Rows from block 3 of the audio encoder of a small audio captioner, named by matrix and row number. Rows with one number belong to one channel. Each number is 500 + 50 x the weight over its row's rms, rounded and kept within 0 to 999. All counts start at 0. Numbers have three digits each.
After each channel's rows are labels from the 100 clips, of 14976, where the channel reaches its highest value: "lies over" is the class under the peak. Only what is clearly more common there than usual is listed. The data: songs of 200 made-up bird species, synthesised, often over outdoor noise. In brackets: how many of the 100, against the usual share in percent.
# convs0: expand pointwise conv (encoder.blocks.3.convs.0.weight, 768x192x1), inputs 64-127
# convs2: project pointwise conv (encoder.blocks.3.convs.2.weight, 192x768x1, transposed), outputs 64-127

convs0.311:403505440456440561482567590517536530517468536447499559530432522626503494468566483498444526508619494516435521452494555557452494521461547414552530566448450536539466463450451467581483519567428517
convs2.311:473489527496574422483400530459561558524474484477480528519435465447508467561496583400464541601378566536508455468542516496541441598450476464524628535547567491489486465413534492494553492425475527
lies over: arch (43 vs 4.1); upsweep (38 vs 5)

convs0.401:503451490466533470505429504449521473489566472455525536514461457560436449520396481536514554401504633459597493629464468496460527590486410478443519450367508512494529499548401453407471479484512626
convs2.401:582487521516544571473477464388486528463520476556486544444540481510492504524595471567532506449526478527562454568455527438551471494481504512457522411533435571617535523497551532454479550450467428
lies over: buzz (26 vs 3.9)

convs0.50:553483475536467504485476528503433465518446521401588505502575528559393517511505471510429479518550479460565459492554438454486513493497511419570568442504530434497515580443447462551513457526461578
convs2.50:640484535539511504536494513515490506534517502593430457509475494560448478546525493521619502459547585505565495474454580572419491513614514443406501487482535570483508567468524512504618500461452528
lies over: steady whistle (28 vs 6.2)

convs0.482:517428563433517467510425552508565463441565482549508486474533511515536580528396517574531545525561590403524431535505428523549579541420531543471522680471451508489455509531499503471504501566477467
convs2.482:588550593566468547408570456553562493492458519435533445494466566462579623540534456487498495450463418569527525512534520527526439462498546407517639339490507439495581504490499422460503440504481493
lies over: click (43 vs 0.3)

convs0.140:544495523527419546540530505462501543473532438477536501453489548438469456506491505468560495482503465515471537613499545365466457524433505391462464561473462667482506502499564557495509508462509447
convs2.140:431569462506532612548473382576494480514577471473489468472475466353449490510497506472535465486518506439519551533511488525602448541502543497573496408541537507461491501542446486475498560533393460
lies over: downsweep (37 vs 5.6)

convs0.515:507466533632563482439490487525545521413521500407385585568448401537501513542573535499534544505451421508527552461558614516472459513542425395462472497521533567588545490514523479513476528501571534
convs2.515:494516590498519461537405647542455490527513512476406524477483447499652482521509536550511493586505441444435425486466447555580496468513456512417449516532433564435474544523534498478545498458461544
lies over: harsh note (35 vs 5.2)

convs0.285:444511470530514491405571393530559540503489456496529450486516388497528561566527526492399556480455433524504451480472416475440469597438419534497481530506572550545473555524446530586555500524586499
convs2.285:556327539492390464548560587569528531588581435438480417603526512423499554436547530446457528514517556568536481446443541508467554500454522546495504418484535468547516474544497408456560512430502468
lies over: upsweep (95 vs 5)

convs0.724:541458521437511588524456509565532371497476506569515470516457524509493508533538586504450500405563511397476537569458524444571501521540445535528534504444525427508364446512411430471477474502543515
convs2.724:501579429489454434440532388519536486427533587538455422522468460479493439507457549467526465424534491491509452428518510624588541425481549407419539548641528502541466576468491468465443491532457446
lies over: dip (26 vs 3)

convs0.761:465470508485421537486433510501548530461511486457505468459485511582508519509486465429473477440564514515515494501453410560510508383566573460400543461553516452467460459454572531468439527482513550
convs2.761:470536485511475478377484464492565582475486504491521467542514519511545483540400481458468521478509489490523581496576541469588524476523609522533557562577440510531470517460580499459476494521440439
lies over: no call (100 vs 63.1)

convs0.436:456532556470536432490440496449441484489512476498530581460533458520508437464568464597444569347519459513510565502569514488462468495575483544525368521529376560473507465527444483627499517491502611
convs2.436:549482490462470591512572480492478508491439511478375529486472513455491468414523533460527485503510467490504484615550449436447544509425533510469484590574517512542495533419495477524459452516420438
lies over: buzz (43 vs 3.9); steady whistle (33 vs 6.2)

convs0.316:446494486439472512573446481516474343513548464487521447571560475562448465564581525619597433510580511493551445473414478574498482493546517543541445510460405498490546569473463500528488563430467608
convs2.316:587524521479540487421527519554527470499429514476553473541484481443530351455529503476509570480509500501471556513482502519445522497569521483520571542531531499465458518559602535413486479516511543
lies over: no call (98 vs 63.1)

convs0.326:514490533522540545573443494543403514580557414584541494502474395570493529449486517466427493466458485591542444460419420533506440480503412490554469467447486470521550483506547458463542548421465436
convs2.326:500576560547503586481516516498481381475525563539483418427561448499542608391435493540562554435486470537533583504553568534525443544608515511471491466514457574569523525445475450483446449615536413
lies over: steady whistle (35 vs 6.2)

convs0.391:542558514397439613514479480504541465522556393577441562488543432482620562413451577496543455477520527543537491499418616544524562545399490469497463483490567415518510486557553474530422451479475470
convs2.391:435423495561509473472523421526458570464498505564419482504439540484454476529440547458437565565528540488506520503476461392473475514420582503523469505409495385463534528434531443515502464582451431
lies over: upsweep (62 vs 5)

convs0.727:524439436460538482557502433596471442549519544468471560548500508505501470560551570517454517561539497488488484535385469469528511591468513626543559490476448501530520542465455482526468636497588466
convs2.727:421503512610499500574539457504453502466460485495540520565485596522551513397497403475474507455541496513475545458572560501545536448528518462522448581466571596576476576474427483499421486474429511
lies over: upsweep (76 vs 5)

convs0.16:480472446504489448542471521388592479493461526477496525432414494459467475477421554421456488521543581455474538472435517500513509639517508558419544544492516474467356527510601575424623468502510579
convs2.16:422538468476536420516573488627425499485493495485547517503462516553596419407532464560567551489420480478572535535503466460504610448479504489524577532448506442512494503464508500499531477473571487
lies over: downsweep (76 vs 5.6)

convs0.10:496549505426520508509601495450544448564503608534478496520480493514546551572510607527416576519475455548481556378510434543549498381497470469548458583505454454524540508519457349477565496446447537
convs2.10:542491569531537477485608551438534530540483463496470448610465548499559533522473551477405481461520586551568469411435452479478399539511476555534528443508497551530513511532518521394492482502460465
lies over: upsweep (93 vs 5)

convs0.85:518516527482516471601471501513503443494433519441489481424520478471566452493513472431513519456543483562537518468456440493527485553517519476478484453480511495402516412560510379544440404523505470
convs2.85:473401519557459486460494525503499541497457440441520462528543613506534450567540556512475447472483586578547495389584491517566348566485513497543523446436442488469465549462543452439398479567487479
lies over: downsweep (71 vs 5.6)

convs0.100:527517569529481517568431555444461551488489555465523449490498482415567522475550519510440439443515510476405436410551433450514426544562546522494519579459484452431526510551443504456574553572425420
convs2.100:533464480527514484483408533595472467434480492510498429547493498484472407536493459579608511481555562479456422494475523553398549428509453433469488527468584487554466495489498497512530543472440482
lies over: arch (37 vs 4.1)

convs0.387:506522519445517479601462596571453580415374502424545549496463586509517459524562572422500407497510430464508466502508538514499515564523522319473511528435488424520547411457599566499498476476504414
convs2.387:539400532425526472471422566501527435435543570462523454547551465473437511551616444479519578537610609421500519535429495573500483514525479572417503510475557495570502451471586461414507477517507501
lies over: steady whistle (63 vs 6.2)

convs0.384:533434537544500453529548435495483582504427516429450468513468562462550557496458514472354491533521434516594483488500494463462465503438529460437495455459590495495470494564485506433409451537416456
convs2.384:506566516518541435526466465465465583442492418453516614451461467472487466513530424455566503594448430500504451495519565543461529482505567538536445492508451492530573591452559486506525558551569455
lies over: upsweep (72 vs 5)

convs0.710:550475452425475471476535529529548407565524463491553532506563436466570484483550604491537488457466564570500503383538538380495536474454563498479562553456496507513527484515437547548424607522589402
convs2.710:538513528452461521564482499446619378511510467469473447508502515505466424460472552560624515427452510510490620384570595496542420460511500546467515496445561514507455505627542519530509497536480461
lies over: arch (37 vs 4.1); upsweep (27 vs 5)

convs0.227:515560406596525500566578508541524491518580484501528465506453460470529454508485561593487572552414512505522487484530493395529499475587552533413492515477474480507575546498617556515541560430457486
convs2.227:470589521502508539513573530459576562470497484559501517516501491425620540476561530435534462529514431415465430426577499595501443444375521479443544582499452426464481436570471513484542483535407468
lies over: steady whistle (40 vs 6.2); upsweep (32 vs 5)

convs0.225:477492469400570486559539512543590434554464503503448471501516505527446522447411543554487476442455548454463445454540509559553472547490448420528556550502577437518482402517501531498436549498569437
convs2.225:531435537581540486486579432455615573512504531440554468475546511495524436501516593503527475449545456570509598488573517455499497532466432487493412524394518401578478500536547526511447520457452577
lies over: upsweep (68 vs 5)

convs0.641:504511563498483573497488494544507518481510485565436532606546443564466533525558499503619483531447461482381427573428476444513494576533551593500421487428448580431423496498492529504560433524585451
convs2.641:484533559493452455560490542544452465400529499563488431492543510435485556471507452517591439473536575511493570483586604470428485489522587523429511516470522456500537488515583569438440493486565486
lies over: steady whistle (52 vs 6.2); downsweep (45 vs 5.6)

convs0.197:545482470531521522476560493514580482488491588518433421412561396450455499450532458473553397526456549478528476509407444439570442514598480528462482488517452516480496498436485536523452458500547535
convs2.197:489503551469516488499534479552487471495457495521489593562440449560511396488519528442533514463471484531495552441579476507498406460549536440397528438444512425457479467510491446468411441570445485
lies over: upsweep (86 vs 5)

convs0.524:495409563509552496511440497445451493495625503512546517542466437525537440472440485569535508498615552510546527465615408444465423548546522472560528483485544579457569581546450452566411568481494555
convs2.524:614494472435522491414510508523406442461433513444517479544524561493510489504589619498500516503454368453450538490514567589453544482462471533486504550519564563539426420494494503514571464539548463
lies over: buzz (28 vs 3.9)

convs0.145:470511461498492571596406462527536456448561547457535500535467484559468552466485572442434576496582531457419528581471450495510535466440408510521564463462575553490437446484466551545466553417473423
convs2.145:458525573506525428490506549510447478451472490488553489504468411511566412541527404442506480466501521476504495528515519584688525464514497541570532440486522511385560466559480508481560446543444478
lies over: arch (26 vs 4.1)

convs0.598:520523427496479517542517492494501516475504456497494586519511458511518526528442566562499436537552563443483438421548390492476419516426420552474459457459459375387553440499597419487437473504479575
convs2.598:510427526451617507482518440397531507481513437424547403533443519412516488503461512430491431476497530544509562481471537499530525500575546520543520470536494425457471441551622472379520405597503528
lies over: buzz (40 vs 3.9); steady whistle (26 vs 6.2)

convs0.577:488469475511407521589484502417497476526541562573488507480511584552443587466547514484449573620505431567470580472484459514472424472585496515521504474581444495513478433577491513491518509587467429
convs2.577:547435546466434504431524517468528393446505531592518539437528580448439527476515565453475462485475574520488466600515497449558531568484480481484554547497402499416483490527568443462509504426468500
lies over: steady whistle (42 vs 6.2)

convs0.461:526594446498531494567439522471527450453507531454452583541551467515527534523469518496477408588444522428445541492526494505418493541439482517569545514512480527540456550551432536341552477436469458
convs2.461:505533432405487592508636524536506593508501562562466563542477492450471482420509494542483451522383448434503541476481456493449442432449499535521494533447482510493559476569514517501483555470486488
lies over: click (35 vs 0.3)

convs0.467:462527506505571537531479519493490463515535465560592473407489561448462516498425462590445553535509550503557550548506499450484485478528513539487406497514452522511401476537554522568500491475535433
convs2.467:551519476561423464602464442431576558459486525496496474519441464435570453528502529435477474520460593481570391418551568441574516467466409497501562532459461518553463486516536428486493479493486459
lies over: upsweep (29 vs 5)

convs0.528:533409493543430461510447403449505561568566556535617497492537488442530485437564415475531483465479523466478462509519396542446571572437547430522479589455530515384456445616485482580556487529510538
convs2.528:465495492442538424550497548499549482507499567514543524578448499485409466581578415500461508505578513526487560444553488391539521484503458480550442404528577488497553472353503534566545448512535497
lies over: dip (36 vs 3)

convs0.8:491565543413528580446552578548505544482457439539509630476519597445477458422482503531540539542474520584466471494582515458468539625524578404498448556342534510482557483561539507501516485496445487
convs2.8:487568418497495500469424528455481510547518528502475406465520397443489467539448487561567397472504520471561472455525509605477394441480507562471502512538521551542528439480498501365495498516489553
lies over: steady whistle (35 vs 6.2)

convs0.86:413441465481481625540517514496587517528521500498521517421481540458424527477526520511513513587408515508489477416495476497466478512478418447485502553473511562480455485454508555496410498531475486
convs2.86:570566470510510559504589447430533494491413501548442476497457508520500518503463559384522529508468430515494546526502494544389489481469559419501526480547522508468540507517468535411421529505416472
lies over: arch (40 vs 4.1)

convs0.150:525462549428467435521456587579464559521526552497591542522549477544496456457478492520408524569454470535520572544446480533555527456523470505389564457547481515538497497533442546543432453541516516
convs2.150:541535496403458558476500524473485585559491495544509531523443424487521555637484484550598502625510471571514451524527429487436571449530460525553546414557527474517553477528428411508492484487410468
lies over: harsh note (49 vs 5.2)

convs0.573:477521566429490481510434497415429546451521445490477501566507490517443563519573544564507458544532475456443502519522486441536519459556501536549495453467465482497528440468472396614507530414495491
convs2.573:469524556545499545501567540452586401419509570467518451520496475495530453541479535483450550494584499560513578471500524536506600563474530432528452588488432547525483591528534499441435513550376423
lies over: upsweep (88 vs 5)

convs0.146:459456479499490466493489450480465570503568515414500488532514515572445470537542488492412467536561546437474465444370528508472511503503470569435537561575522436490409414487475422501525468540488365
convs2.146:576473513522437379490486463513367541436393580516506530555521548493527460493536444454438627492507481448444474430533466519497531507474549464501530490433456505495520541504456557455565497530564522
lies over: upsweep (40 vs 5)

convs0.128:473480478468584459424516490494512515589622501436557435598480558378480475511515469432534496574567494534479445515541440530481474585512488573469472512505468491427638525484495536542517496555503531
convs2.128:534480554555440499586613532429578465469422484488448499576494504406505506424500611494477509508534517515441517470531586539508520524538549572466536527520406462448495487492454474477507450505494564
lies over: steady whistle (53 vs 6.2)

convs0.399:465488503507486486505455525443441438565513438481450496444556448624522458537523475506550463425650579542494515529434473503574399421497569473499451400560580488439420556508440433494515439398549614
convs2.399:463560438421509482581410436578501524525514541526501625458467515460335403590538548464492504517478483537501535461547542516502567502466370477552471568616498516515530439441480527494526406530410505
lies over: buzz (41 vs 3.9)

convs0.729:547463526525527513510504497570461445477459512633549488621532586486455506492532502528506507533466543515510420597430526604531439535535520514390404419456468415456478471471429515435544548540473491
convs2.729:477527461477535493471503545500509514442478550530527475542515522456460478509496484563487440455439504454469636586501603505478446483483503560455493524407556583504515461581634521441507481449625484
lies over: downsweep (26 vs 5.6)

convs0.257:570515406491535451548541546553499542457604512489571534604533510526495553608489479562463478495434501371463455479568514443515480615545594562519516564475470415579451494585556425535529460490526519
convs2.257:538531441339530460424507492493525492491504546520464488557535536491485551622496472502472519454483517535505507435488543572525432489537575447428547394571470557541518499429531466433480367470446466
lies over: steady whistle (83 vs 6.2)

convs0.405:457503372455458548492494471489557387484562424536473462518458574543538503500545422496577506455500556615509476549454534490446474431538545554508484555572545494560466524525528542475538391453449484
convs2.405:471543523361524510510503551554499517504521483440508490502478496386469522462544488422561427514484443510445379465478592516429558456469531466509453429501530433468604519465558499519549460466484421
lies over: steady whistle (90 vs 6.2)

convs0.406:461482521467490493571474578522532525556524411519550494438570483567496605585522580625419472485585493473500466501550433528537401384510433528502471531476462475467519614466438493424502597481563543
convs2.406:509528518463459509429552498541465431433461459573525517490441458576484528456461455509437506458509502451516489463564478479421425518452553657429510452584512551416535603516528495530494448527447518
lies over: no call (100 vs 63.1)

convs0.398:488410530441621432424374406467440476470572529639510496461498414580410497469505472572527499508519531492519467492522527600499607434442497495486551443579508506432448485513488470537453532488495509
convs2.398:504573583463504478436532574479476536463509522551544552476530586458497514518431460425430445494554465424544484545520464547571539345450548519582488509538489452542481475506471458582617438564536446
lies over: harsh note (60 vs 5.2)

convs0.137:534526445483543482509525435542488452558442493483512563514444500459613451496538538435425530445504469486523542471501399522605516528446464505493463549444509414551475512491467455568482474518388509
convs2.137:524446548525495604538550460554484476547484505529538483491495564490530512458476543528458503487521461477434454509390527567575541575437557493503492529494517451506441585508400519481523570506418514
lies over: upsweep (74 vs 5)

convs0.381:500483519484399499554514461491530485434446478453578469453561480466493572496534496518652394524595452561510479439499516411535503558575496520516526456546452501588470435544388418513448462436463501
convs2.381:545408479547515481488544479507539492469509463494422510470447582557579491459558472486479508472526524525415522555511530483492469577458553483552653486417511557413573528502515459521544418504471513
lies over: steady whistle (26 vs 6.2)

convs0.192:520437538416525540438444484524478427481574518536523530519513384499444454479452401522525423496547499601524504518551564456523561465487504552499467645520421510527569478560487448524499452396517529
convs2.192:522605576466562513485434545525489389448499527371564503475542556461508576435430503454638469527467492480571489536496502645505497516497507569540499476486558506459501557400581489475464571592572500
lies over: steady whistle (44 vs 6.2); buzz (41 vs 3.9)

convs0.331:458497466546479520542477526507489400531450519510537596561502471607523492482509492521528516451407515615458442543484567453522420494608473561411496487493472465505489523580608520410504493437461482
convs2.331:426535550360551506490550549485455519500492470535505501567490478447553520527519411480489485540478504518538512472498558459417499434546567505576457475542522388532571504546481457549522431531421353
lies over: steady whistle (82 vs 6.2)

convs0.223:443476513462484529380547532485532461495575499423542474511526489517476505483534469539566525477518541424550492501489457489482457457509527585506541575492542550495549537588542527534529579459452414
convs2.223:410523406472561495520466510543604411489495435583487478543506511498497552483492589566509452499472568495498530513500450539426458523481503435441506494414511419416512486484558516529476454493501560
lies over: steady whistle (40 vs 6.2)

convs0.451:455548532473500515470515440515512549491419517459467506434486457454425460585491642496540516479404487533448445514409486529454468478558519533482509561483510467505490490464551428566605539512484411
convs2.451:491529484374529418434539415452413522462426537529485536543525578490526452554520525496492572404427570513464418434546463501526527478543466578430455522472515529584481459542429571565471540482435456
lies over: upsweep (34 vs 5)

convs0.263:488478535540473573485500582399526463442434538481539490577514511471464510549450461502490482415506577454475568418397511540455509542498496474488526492503539506514523554460506491551508511503495474
convs2.263:496386485475458436476535580534499449480484472433510573421505503511586573503458560593440483454543484478453543543551390430363457527432565511555418460525445496498489461535537441481507450504515477
lies over: warble (29 vs 3.6)